{"hop_length": 160, "tokenizer": "char", "orthogonalizer": "polar_express"}
Rows from expert 12 of block 3, named by matrix and row number. Rows with one number belong to one neuron. Each number is 128 + 24 x the weight over the matrix's rms, rounded and kept within 0 to 255. All counts start at 0. Numbers have three digits each.
# gate: expert gate (model.blocks.3.mlp.gate, 16x32x128), inputs 0-63
# up: expert up (model.blocks.3.mlp.up, 16x32x128), inputs 0-63
# down: expert down (model.blocks.3.mlp.down, 16x128x32, transposed), outputs 0-63
gate.5:123115111143160095119144094154124080158068126117124132148124137121131143092092109153135118157118094142128138149094145144095107119128116148177116098134125105103156081129167145150130168071143147
up.5:108146141114117105155092158131131169099149136121106123142143157149108149117128113095123101151096104127101153110158137131137115109136083174115104123132112124160105159103124126118149150095112067
down.5:150171131121137108117141115174121112128116143147153124129083137124107088128120135151119111100123155109191114145138116142082100141103174161155156129134129113124129106157102132140134192158104087
gate.6:160149151116103098115124166103119129158117126144115172116182106109167061174172122122121103138143094175103122130131146099111060173121091137136151139140139164133084145127081117106103159145139144
up.6:131085128129116121115096170118119108144132111118139100121147120194147079131132097147142113121151105164167144144140114138133135146146118165140149180124124161098143112134128109112100101120142141
down.6:113158156141105147134097156158113162096106117157094175095106112083140127148094155136093189072113127144107114145102123139087125144157134090131129130142153104120097132125121114163132135140098087
gate.7:114129137130145117136153106112126127112122134142115077108130113047139137129155122157127115144133137102133148128083178153142070155141088097174156072127109089171132142130116123142172138139122162
up.7:157138176100143126142118116121124117133139128136088123086152172129154136115146145118118120165155107121116156089156109095162074121086084100119145132123156128132140169123099108098119104148124178
down.7:118120168120085153121128092151114128146101136133122113068119157093152146158115095109125114148112150128168162112160043141114145099129139154114132134129135086071102121146131141145140159118137111
gate.8:182101134141142147104146152164128130146115144116099106139126139142103140113134136159159159111160138118150120150119124143088143132098136119147127152158146137127151167120129139130188142137084169
up.8:144109122133142178097125109110132082124121107118072133126130103165139126143105107132085130116124130159108125136136133116116153133159136084137125135105107151115112169113124133104181119202101118
down.8:148169170116163112127137104132111134130105144141145173115082130159089136106166151147107085144139159157126154160146123108137102146147152106134082105167130137096181109106121115080125121112146135
gate.9:147112123110134119142138130152122126056130105129166153122151135103148142111144173135154130144120142145149108132108110150112090147132098100115108129118155162126143160147161135144119137131099148
up.9:150140100118113152144098117130132119135133121134132124099117109176147133120113159132101128109140108129091142137151104137096144141126115181103102091141154107127118162131137121110147149142162130
down.9:118109101114137114123160112107111129145110125135149138181115090116102116138143101136184096139106122155157115118117128149153109118149151109131165137105146129117131082128108122121126128127108153
gate.10:121184163113105152126130135108125128149096120182113131135149146174132107121157141123115099138140089147153089145137111133116145120110155133125108188135149116085121115119139135118125141110138137
up.10:074167080124149091102129137127128118164124173111139096153155092103131165109139082106115127158117125122103135121123143118134132145122142115060135083171163136137133101125119123092139095162120144
down.10:114162082109139123137116128122098111142097128132142140135142141144120097150100101117134097151126145129132147133142104132079166113123115135091159131081107134145107150113116097108154142153116123
gate.11:118145118145129082135137112147125122135151066076156142130119115120134112118169105141125132135168127137115114138141099123141136131097123153109149122096098116113163154131124124119194143132119136
up.11:123102106104088148129095123128129131111130140128104132141136114108114147196142110095120139146127161107176136123079079083094111170097116113124086083123135152160108124142139143138107131123122135
down.11:116147115148137091142130121107127097098173136129155107143145144086091107143127144135113153132138168108078139152156137161148148133103133168124197153115135171072138147094120153145063144115111136
gate.12:125129100141105154122167163155125131163114157132134077117139095142123098133141122145102115116096132142106122106151132147156141107110165143131083105119142124129153097134133131133110136143157134
up.12:139112095126079148098191157150132141121142166151119085128132128136113136113115127145154095103130127127134103088130146118157162115134147152145094151086144100106161104129113144134111157104126123
down.12:126111137080119149106086147122116128109125134116107123180119148167135122147112093141105140175092098149116136163116114148129147105159139092116116071123142164127121085138119143105130124126177142
gate.13:116128147097095093129138106144125160121157119130141152113136164126145142106109140120118149094096123172069178136120147091132083148114157144160117161138133128107150146112142123143167109138116109
up.13:133137102098148100143129143158125141119119138129152135190094126113122123109135087135098072107174175108117104134144123157128124153176117087094161095138094150119148120135138130116095132096111141
down.13:127123140130124097113117083123142122125126125160163119150136122100146149089095119149146142138127072156113098102115179124140159127145200125102106173091153154106116129131151149150119143108105116
gate.14:091152086124134155140120155128127123115165154149104112118096134134108140157140129085163119158086130148130157092135137150090135158110113169104139111122111128174089122139124106132108100097132114
up.14:107146139116128145147128150170129161137142126156093164105135135131121147154108117061129106130122133157132106109125092081109142185122149173130163152125118138170114073120107137145117131097147148
down.14:113080148048103160137164138127139133124133101130110137144123114158100130172110101113153121106115054176106140141135120168108130107117118151113131122162146109110134105119086122084126092134126108
gate.15:119145089102160107101133124123128119141130126129132124143144114131107132110154176148140119145151054082136121120104109114113115123129115157167101147129131121114124087136161138129168122149130147
up.15:181115113149108120127134136115131146136129088159115133116175119120127137124119112145142141113141122146121132132066114185092124137159122136119121150142105097128132119138112104142146125124146104
down.15:119139151156146119137155090150120099117126175197122163095108151110088087184112107113136151134089118121144133109124119087120107147099140094130125095135166166133120154146129117116159075151083111
gate.16:116096145134110101143095119182136158170171125130141133150121120135111138158154159119125133114134127110143137133154122130127103121161121121116123114103147121138141132125087131141172139118152164
up.16:118135121146109115136140160143122125184073107131157170121121092114125084129148081145117107133155122153102134152152124124182159094135135141154141132126136142140086139134145124126119145136156155
down.16:144130147145120143145104175143146094123136117119109126137159110153110115089099122130121157126059098119098167128106053155176133143166130138087112121109145162117110161152168135089141195144120105
gate.17:123132117149089117176127123165121152120118102166176090100135078128127171113125170135127147101159110113158137123162101076123162167111113141124122098101147128136153145109135141136076159130152123
up.17:094112119087097151129167102062126122106136116121133074138101125122141105129161133086094134127127097096152141106137147177131122107125070079132113135120135123117151111158159115112144113117140160
down.17:138151104126096101137124133068117126100130161186119147127120148123115149152135141112171118102117133148110092125126125094109128115084143155122148044102108106078121148139083120123110130132136131
gate.18:088140109170178112128158112126128098132120141128112147149167079089137168092133136115119149129142112166173077115129138122117150151095084144129139099141129129120131128160106151129128138113127156
up.18:151139146126121113132109100114132119145126124130147179160122149158138124164107078136148096126151124113149123132103156150126129159106148123092117157134119128142106068118119110116131119206145118
down.18:126154142128174110146131134127156133095116129062111087115098096173093111124155151140107137127106143124089146082109090142139113135096118137167155156162127188092094137153102180135119128131146125
gate.19:119158106089132125118128122079122124111125170095132160086140162085159162131138120132091134139149115124124131091141077115132124088152106111123126167112145138131123149122116138117120083128165182
up.19:138122116119110141128078131141137130114104098124136128128117131142111127077088180075142133121168140135118162109162148098099138112125140135132104112167127107146140159151121134130117128088127063
down.19:100085138093123132129176124121106151113097109135099164180069140112143149121148163123131175103156113098107102115107157115111131157095140131170131130109143119149151119103108125152119101144193110
gate.20:130127151147120122086136130156126109118090138129128119135158143149114131117117131090163189109136132163155118112115080126130121136122149122137158140169198114181081138122115143129140148114174111
up.20:127170172101140140167130123106120148151106149109088133153120128162123140135138175103137132157112084164193102128137130147087159106071172141071166142136132124107107131121114131123147109153130126
down.20:129111111130160135102138140153113070121079063163107115131121127101157151128158135141126103077143162108109092119130098089108118129126132141133141127133115142178093133078130095116130122144155149
gate.21:147114109140144110124149154109130127140166126148113084128121130129109103095093141157114102158143120135138116101126111106177124203166146137104150122141139115152121102100129132123100144078133074
up.21:140101144141142164134121113145124125099121137138152129141157148161144116114124099116124081110142134124136098175091169156082113147123090096156128115117117150119174113136123127146164071091148117
down.21:160183121113138119127159103161132125152086094118122155139127126145099116150146104146166174103140126122130113126133146123133170133084185084170128172117132148172142120098128128132101146142089126
gate.22:178130143161138145101104141079137149108122112138119150110114159147112110108157127118142105151119096151145099115116136138123113144106192134142171167136139111104131139126107148178151152099116076
up.22:101136098147152180122125131106131120122177127093114117153133105176126117157099136097097123116177176145093074123151128140123111154129111106124148140120146090145169172158071131111131181169090114
down.22:076143131150112073150126091124138110108160167160156088150138148141107116137140119115082190150092162113159143139107121130140154109164129192131156097098093131171109149149129131092155137134117171
gate.23:118112152130153113131109115131125110072099117144142155149163133101178127105111157155086135146126109130090101136134136118093100119124116165130115125118150136111117146127110119121068152108138095
up.23:118154148113113082136138129154127111040114144158104138090166151125157149118108132158083131151124136105097087129096130099105102103111098121117112140118139126154127140123127127108104135092119076
down.23:143119116128146153105137151103118106132124098125124120133142087132124166107121106104153100146115114137137147129144130169095123125170157132142102126152117104139150151112156104142127075107135114
gate.24:177072108144149129133108109091130153075100152127105130111156125164126141151126170103125114122124119139102138128182112127129114150126126089152157096118136154099063149143104131122114147099123098
up.24:151131087161119106119135098102136079121120112132134119109153127127107158102173115098130181157134148131107139165130103119126134158117134133132145132136122079153121165101161136120185155129138086
down.24:104142144117044131106130163146144133143167126146168156143101127116132112093088109136122123083111098134125152099100101106122165093107154152110150158094160149131103134126123118175091124173132164
gate.25:135097129170075133141108130132131129136143102112130129109145113119110128154145109203089144097119102131137134115091186132096118096152123136109150176132136088146099150102121129130113207154130126
up.25:145093085115078155147109157145135125117149096137152104091160155153133125115149142161097119126100148104145145114086113131109120101111118123094187167130115104153135190114085118118125134067144145
down.25:112109116144112153133144178130131132118126093107151132134113151118143115140114114111112114095162103123127142127143078117126158085158099133062096160165122143124125122134096145112097141145156126
gate.26:140120116088112122141069191156126141133116117191127150117107107070131116122091095120171097193105120096121075101142111095140106136123102126129122134091131128144117128116145122134139138078122140
up.26:147135122110090128161103135115125195142134079128112147129106099156135120176143093181147165094144114110153149142120137112119122152142138179113106114114104111099148125110098123151125183137118072
down.26:171114129142148152164105139095137153107156123131060151105122108104128097148133128154139114101091131135122155071102142130145137158109077159147154150137133142115104160118129086101134112126119126
gate.27:148162111118142131110127154108123112151105157129125115103142115124153101145119141097138084105113155092116131120137097124112082145106113103133150168137180109135168100147125123142129097144132159
up.27:124134142115121146134092109134128117123162122126136145120122118158137117127148159102114139091157146144124112099151172133141167118113136123148139129116137135177131085113105123096105162097123165
down.27:140128129130160134113105086098110112128116150121115141181113116133148155095112131189150123108181118121131116107137154143071086106156173095128113167170088132124143100102124104188142088154129146
gate.28:141120136116145119107086111128122102123105167127117149141121136102130125176124126185146131146150116160113160114136137104148166173130182163138176104123117139132119100112142120116110105127156138
up.28:120135071121126106111163110101125141132088100158153136117158167117122135164130112137140168121162141140160153096140113092153128148099156151086157141105130184114103157122160132114109070091144142
down.28:123178123136128136111095182166129164128134112104190124122112130169118123103141127103133126167092114163117129134093132148139118104109109091141125170101137131155095118135116101150153139177128149
gate.29:105124083125151113147160104165138130125141144139142156157107113108139138114091120160139130116133087124132121131122098126136144131122151105109140131105174166127142149134085109102144122176128097
up.29:123108138139174105130129095111133135099106136102148140133126124107138118121123116147155124132113112145163133146115143147125104120184079111134166141099115149158113098131107117141149148092096143
down.29:134174130121146086145107115121140149158145090166107131137147140139122116087111134053121141115144126115156091076146107123166154128142112146129126127154090092135093151111098076109118152133114148
gate.30:132077110118120119137166106101122136181127115126163135132126111164140077114113111128135130105114126128090146165121125119113205141091159126158126132152172153142102089147131101102157104156128146
up.30:143115107142146138140161134090117125152133137136137108091133108146134098094090087083159128119103079122113076127110135171108121125118124137163113103118140107147160096151139111166153119102136098
down.30:090147115127104129118109082104119161135106116089140111137116117153122113092094104130152098103098158144096125096125148165102128138142128128135155149135134187114142106137129125090100142149104138
gate.31:136136135166134084139143156142124172143116086124107145050120112086140135113122106134139118179153141152107133134128158106144133133113147112139110111151117121109118168125125141153125142105163092
up.31:159134148113090108123166161125129110127110165133150125105133145108123122153136118091094166112132116169095122164148143166126160115127155157132080173128102149134075130110140136127131108137120143
down.31:128155144062109147100120102150143096126148128162132143143128105137133146137162106132119154148106116138116122126108195150100109149128093104145160083139112177150137143125132149086125140130156140